A small class-conditioned image diffusion model, trained from scratch: activation elu, trained on simulated grey scan slices of phantoms with and without marks.
Rows from block 7 of a small class-conditioned image diffusion model, named by matrix and row number. Each number is 500 + 40 x the weight over its row's rms, rounded and kept within 0 to 999. All counts start at 0. Numbers have three digits each. After the name is the row's rms in percent of the matrix's.
After each channel's rows are labels from the 100 images, of 14976 (inputs lightly noised), where the channel reaches its highest value: "peak on" is the class under the peak. Only what is clearly more common there than usual is listed. The data: simulated grey scan slices of phantoms with and without marks.
# convs0: first 3x3 conv (model.decb.0.0.convs.0.weight, 144x288x3x3, standardized in use, each kernel summed), inputs 126-167

convs0.25 089:453492454480505546545495448529463587409561496509444506525555518459463547438584542575509546505474485479439508523502529490526476
peak on: organ

convs0.78 110:487522471416463492474519500545521556451570524462571445524529488506491482552537516492520440528457522457479550484597528500502502
peak on: lung or cavity

convs0.110 112:515524475446502440478544501451439447555465483550477501509496515473515495497520549535486595484574475499510488588553519518541558
peak on: organ

convs0.105 096:449516500497442518512507504619480524473502505499481467497545484477547516536593485533405477468522493521539502493499458503489536
peak on: bone

convs0.3 125:491451496517467533494507472563556527488483421512482541493499485543484471483503481458525443450493442492478500455493517515470440
peak on: organ

convs0.46 104:547455506515408488519527512504402495516557479518475472535542600480513526533535534515541518485497430488502512579530532548560477
peak on: organ

convs0.139 100:535504546619519547438472567436429542560556471508503575515536496484509493556472485473468538498576433523477506501500515539498535
peak on: organ

convs0.104 115:538577565506443556472527504448489438487519528500416490507526528504544500487518522451575463492511485531529514457502496536523443
peak on: soft tissue

convs0.10 207:486511500503510493493513495493513456491517525482510499509507507518526495520506509497535506512515557532514538512524530532528496
peak on: organ; lung or cavity

convs0.48 094:478514509461514474513420506501564483505535590544522502462543488528435554494547461511524551469548480476475534512521574526505489
peak on: bone

convs0.8 130:448536522491498482544531481436494473498499492553462503501547531589483501455495534491471510466536423524435512486511510520473518
peak on: soft tissue; organ

convs0.68 140:477492578566490473528501486541475505467487452501490490521490551505510452446552500501528520398427425466462544532497494504546463
peak on: organ

convs0.7 083:428574466542531462558516504476457533478428526519485485518507506626522485503515459483499512530539548543550537470510535537534530
peak on: soft tissue

convs0.37 089:510471526551396512521428531510416474478478573470439500542486528526441491496509511525485508508551519509545509492507483509482524
peak on: lung or cavity

convs0.40 091:567534568558564535523479524494504464487465433473501510480515452495509500565479494440457519523570497532470497479416499502498531
peak on: organ; bone

convs0.84 086:515547498528412541449485481496472513437556491480502503550523501522497484505514454465480517488497461525577519514522570527472534
peak on: soft tissue

convs0.79 089:469516504499516436471541552458474540511564489542510547534570477585506515494502482491468522455482584586476501471517507543511459
peak on: lung or cavity

convs0.50 094:523487519474512522525499459422365417507526500569505504507497534485519458481472468496523512478528487538573500595504508515530546
peak on: soft tissue

convs0.31 092:511511517465562505521437464405339476507511487471470469498550540493477532548576501446484538469471521480494542543522490512515499
peak on: organ

convs0.38 113:499477456477472485514497460432472474504457507452444477491491511515469522518458480551502630514527398594543485490483587586500519
peak on: organ

convs0.21 085:411584539505502555554467539408471446466494443516546471519550545503495525499551516492520561455514559544480516485508546484476532
peak on: lung or cavity

convs0.116 095:346526381437584482481467486504505574478477560489441472493516485519495557532507504542515521544544478532473478529503537451546550
peak on: organ

convs0.109 098:521546482445473446437449498551572454543512530422475546504431499513533492462519582511505520523546460545521504468523491526481557
peak on: organ

convs0.20 101:479474479492480447479559484540495555470528544503471558543492432494486549539468504438552439463421523529508497395509502446524425
peak on: organ

convs0.107 101:550438487470493417520483505535461548599476452521468478430428490469487482489458475411479525434577507506482486587502518447482537
peak on: soft tissue; lung or cavity

convs0.63 114:466480509476459495479417486591502495440497521479493488498485482461503500576504536506542451504532558491490480461528475498506429
peak on: organ

convs0.124 092:489528526487413511498480458521558504523513546543510499488487490530503535518503498459507455489481512475535504495430483469537472
peak on: organ

convs0.101 082:392528499545501480471391598494446516541494553447487479564452497481445529478503528547459551455477505459480585479523616544575481
peak on: organ

convs0.128 099:484494484533514453516522494520475498488553503496475435469435538508496501421495491436472587503504438513506499537470480529484530
peak on: lung or cavity

convs0.82 095:510516503503536450549486496463523440569578539553525518468470476458473489496537498466584520544481495480437471510520521459435508
peak on: lung or cavity; organ

convs0.13 165:518499491495472484481489493487483476520518491500504499489472525498497497482511488475516483495474476467498496500490498528511518
peak on: organ

convs0.132 094:536545479472489456517500482461511502474483509475489451484499494481565505599496512587431554547518410539441457472435437549483500
peak on: organ

convs0.126 100:503495430473517474515515499463516511460527470547502480476547481501550490502539522493420577498543471559459548452494512524460557
peak on: soft tissue

convs0.88 080:507483481514514471521508463519479506553478459418495485459494481478460558527528564501548460528467487472500500445521546518517412
peak on: lung or cavity; bone

convs0.125 102:498442556505463522502485517490502516489544483515493468515550537574527493551528515638511526534442478513459484557529537497513446
peak on: organ; soft tissue

convs0.130 078:444564505493559475518506472542446467480497472534465453536497491530525499457533493467451557417475490560494496494466482514510541
peak on: soft tissue

convs0.131 085:478448578527517556521487510425488503509476463455525479552526498528542514522545512524518527479459481470523522529520551509555477
peak on: organ

convs0.57 114:546525549538431536479432493462491444450489479469595467502517495473510485507515496528505494516482491473496493531510449520507523
peak on: lung or cavity

convs0.129 082:507536571459517492476495493407573434464470526401551449549475488471515509472484508430517460485526518496478473456505538530498462
peak on: soft tissue; lung or cavity

convs0.61 099:526517499486534585505495513469537401532511510523517507554452545495511484475514519419507527439481464482422551398543502543536466
peak on: lung or cavity

convs0.44 102:559501520514524510485502468415542459522508469528542525454540537518490432554501487504494613507534421502517453542527497497511477
peak on: lung or cavity

convs0.30 139:426504508501485511466464487468484409520543513549489477530424452503530466489480529455490451412504454477527537413527485487515461
peak on: organ

convs0.142 094:473512515486486484500509500403587427477458540460492467512526473515562487485505500574471484503479422527522545518494514528529528
peak on: organ; bone

convs0.11 112:471520470453522488486539529480511501535494503472543497471485509508505537564441516395509461439565461563510522513503443416492475
peak on: soft tissue; lung or cavity

convs0.115 098:479528490470417505514418532451488454483421512459444423494503507516519513485521517444515518479490516488523504512482534515486504
peak on: organ

convs0.143 104:509598532524475458573484481531554478560498507513508475521542495479536498499510486584475459517493567510508469487532491533494480
peak on: organ; soft tissue

convs0.77 091:499546476497478587521454470515561524495563481421479499454471468566465531547513513455525510544553546509488480449555528506478506
peak on: organ; bone

convs0.89 077:515471469530542525553446569558523502421518462532467412525505494503473471443528563535502471493421476489516538546516563488543483
peak on: organ

convs0.22 121:464540540513466498577503490433541452471506531552491488450534508583454521477510525561485522501515432540490488449475452530476523
peak on: lung or cavity

convs0.103 167:498509518487490466491462489502441485482467525492489467558528581465522480461525458563425506446541378501497468618450424542543574
peak on: lung or cavity; organ

convs0.19 076:509514537540505460602500566442442572479548451605433594600577500529534502510520487460585484506506544461481518510468548527515465
peak on: soft tissue

convs0.45 104:440445510448512474508486494462579435512512512557410475487508503531468484460526513439458459513504468511464481495515526502477495
peak on: soft tissue

convs0.71 110:469583532519565493520522579534498505533425527490498550582532539529484532498533564470519476548500539449493537499513506496476500
peak on: lung or cavity

convs0.106 098:556388480503556447495555484467430461469509553484457524518535497516500513488487534453529646566523498565527494537491561482488537
peak on: soft tissue; lung or cavity

convs0.135 087:497394471517512464508498439480519577521528495526496572473425514481515444483522482512465554508443437509472506524411489473546488
peak on: organ

convs0.74 079:451532509514471483509456483491574487479486517488481447489467515517495544458499513543481531513470537502577512503557535494587518
peak on: organ

convs0.102 105:472437484528519534555476470471545579506502514456452551448576447492450559553495525523607555568486545510427474475553496511451479
peak on: organ; bone

convs0.120 106:574453474464429448497488459557440512525453499501445471488537519453498513510544515510490578498466519497531494529489483478491535
peak on: organ; bone

convs0.51 086:498434532522501454528566519510515415493525503581443463574555473540511458474511511490440514497543506492480540544521467532516544
peak on: organ

convs0.72 084:511572479537479519564472475499552528534536475395519483483508480474512558528501571570501557558511592488527497511563502506517437
peak on: bone; lung or cavity

convs0.35 088:519531464492539594491488426535510519494469479444548454527497526491453457485516534544514555508486437511507507450471473504546486
peak on: organ

convs0.69 088:467505511516470517468475486422585519461481493550477551500515468519482485455553518518489582494442567497486573508553493475524531
peak on: soft tissue

convs0.98 086:472454551528453511539512506478551429492488461558494561526487501536504532605483522532472440511527494512509513461537509442513514
peak on: bone

convs0.134 110:460521479441516431449489502501552444500486566484492482467509491521478512510530505483504587516492423482453546498545524513554514
peak on: organ

convs0.119 118:507468529489445663558504545561516464502517520525415469521532490534465486506523524473560522516494524507542550481532535522527519
peak on: lung or cavity

convs0.70 128:446480542536540491526465486467532518478512532451571546507450537481517541587555539469521468450557558497461486448600501493495432
peak on: organ

convs0.32 089:469468544536536463464449523516551539469518524494516471536515463493451483528466487540536484483522425504512511562525465440577501
peak on: organ; lung or cavity

convs0.123 103:553453471504530460546482515496472451504525447477549491482472572485563521610497499554487563505505456473488480574495435443498478
peak on: bone

convs0.66 096:504505454518481442456467486503476465498478536548499512486485498513478484455483496524420532519513486519545504551482553530512547
peak on: lung or cavity; organ

convs0.56 108:541488489529536472480507525491500591529529471542442544492531460557459530443519480419474525495501546594508504447559562531485522
peak on: organ; soft tissue

convs0.117 088:523602464443468501476466476557574460499476484489478438511488553462538447481534501483509483484472488464492515521530521528494503
peak on: organ

convs0.28 095:442477428517512475461453469514529525496521513493417441539544494504532560541569506490473516461553420493511489548487491495530546
peak on: soft tissue

convs0.136 105:364555430486409485444458496494501420482486487561488417470473499517500469517477489478487481534515465507539478513492495539526449
peak on: lung or cavity; bone

convs0.114 084:493509482512559448523507481450536421549575527488417488474408533466478525467520536495540525477476516454492517478563554506511513
peak on: organ

convs0.122 121:569471535537453495523487477489503496476474540453450489520523481490469547423516523510519505421467514461555490514533555537504497
peak on: organ

convs0.49 107:536485507490445554520539479531501620472553455521518501514527546524537499526541495566443547503500538534513508561425472521528556
peak on: bone; organ

convs0.43 090:414528495504498421538536479529485490443449486491465464501495452479492507544478541471499530496499477524478547454449515459526491
peak on: organ

convs0.87 090:527463469476492462477478471443464549454554482528529473478493571532486573498513491531576562475497446487563480516474529525474476
peak on: soft tissue

convs0.85 091:524470490477507518509440555480499610441483440490531470520514479482513508546470461511471478486519611592495519487487482577493523
peak on: organ

convs0.16 138:504493482498455479482498489496485511499494500515500504487481511515494530482506495502515481509495488449520515529488472487513556
peak on: organ

convs0.81 091:490490449454546490470486489465429572520464561475505529559512519545512483497486480549535533469474487504506540541479482449473498
peak on: organ

convs0.83 094:567525564480506499452464568469471531477517535406502496542536463563516518497535532440554551512464534528467506465515579503494469
peak on: organ

convs0.67 088:499510447479500495514520478433536498502471524577472544540504484590534484465507496433503499493483533549521481533519530520466541
peak on: organ

convs0.34 085:371541505483553562524468502591473504518519491452525513505454500490480556502548524454516521503497481476482525444475555488544473
peak on: organ

convs0.137 081:482509565464536556502636556500485477593586478560582546530515492518555499514465529497442511478476505495482502469463499564509543
peak on: soft tissue

convs0.2 091:493533598516494502572484515390440507477461453474486534470561511484471560481488526570556511486485488525504440451514533496495505
peak on: organ

convs0.96 108:436595477481497464505479502493521493452456516469446458551544508511505510514500526508550553475466468472532496454490492493525428
peak on: organ

convs0.15 102:471540483438521450474504490527472461541474491512479462517482521505563485469463481371478499491570482515566510489470453500479496
peak on: lung or cavity

convs0.47 083:461534581510450527461549551381550472583481472503487550514562533523515480485504535511516437470513488476483495584527541526512501
peak on: air

convs0.138 100:413545506504502504568473496450533526478464542450514486563511552489479511486485522501472598525492514554471514570419526511546525
peak on: lung or cavity

convs0.54 096:430504457498552447532515492477522502507496477558477521526483533592471502416528543470442542513491442490441546480526566509529467
peak on: lung or cavity

convs0.33 099:545523489528426542470477490474522453457514518486454479470451464498443485519439481459565549553504465522497455481509454463470492
peak on: organ; lung or cavity

convs0.59 111:466406560506512493485489494494444410495490489513484475478501496498487487421507548509506528487453544477475447497528531514491488
peak on: organ

convs0.24 107:463491534477556450499518537489471508478563528535542547517521518476437539473539483508466514504461451481492455444489499521548491
peak on: lung or cavity

convs0.75 110:556569550483442471462471456543481463549512463492498455548488522527500478497561521541417500448534468508488479523507430529564468
peak on: organ

convs0.0 098:455499481504501457536471524487471541488475489504499526562518568583506487445559472472485480460522524519570469473448550522514546
peak on: soft tissue

convs0.9 099:434498432458462473502448462562518530512511501449502464521567533500510544589513470577522541460505515507425492431491523481500498
peak on: organ

convs0.73 077:551558536500532505508481493525538519548498461437447488520493526558491571444494519443519393527506513453505513537506460575461527
peak on: organ

convs0.127 089:402483465509479527423512491505563490457511552479588467525524523512517462541476502574415520537619395480494502501438480491504524
peak on: organ

convs0.23 101:524555482421510471468474453478515527523531540448433513480501459481472489535434499493562528522499460526435454539506430515492487
peak on: organ; lung or cavity

convs0.99 091:384496495525445518452464463478521436507485570484478484480472475473486533436505526574544531523420546476495543493536549474500503
peak on: organ

convs0.55 094:428551450511486480558462537524453447513460507462485531553494528522562499444498512462508546470497513530531524466573516535468490
peak on: organ

convs0.118 083:499465471496485529547505539539436489496541487453472467563514519559486487462506549444511431496462533499492534481551435468509494
peak on: organ

convs0.42 092:495494499562510448501471511358559516509476471465506519518578521491478534548499508536445611478500458572495456476478552528482496
peak on: soft tissue

convs0.17 097:488474466446456462488418548431482524519543494495495522519528535535573521537483490623488580581499572558507525473491509514492482
peak on: soft tissue

convs0.6 113:437544479476549503487503451527488518416536464431444523458540465550475458493482503514536545501570542468444504489505513488520488
peak on: soft tissue

convs0.53 082:438469496524466480455540542414536510447526497411506494590485508454471551476497507484525527429525492513526532559541502541518478
peak on: organ

convs0.90 084:541489449481478497485518528552501550533507518522454488513521514514449490532526507558573472541508545468481507520515473468495450
peak on: organ

convs0.18 101:563487494473509560472508482504422518475469494465459504495499549479458519397527547487582475479451447492522485558501508531492560
peak on: organ

convs0.94 084:507554530483551505482501548579557499546498445510545443492492561510497512532557534474480466509536432491446464527492517490522444
peak on: organ; lung or cavity

convs0.27 090:431555477501571476544519571548504566540511567426556557479559502508492540492475495513493449513541464487487462532468496484459521
peak on: lung or cavity

convs0.76 074:466432518466507434467469473492497539470433489515600526474520531452529542549524528543491491486481479533572479552500502483474457
peak on: soft tissue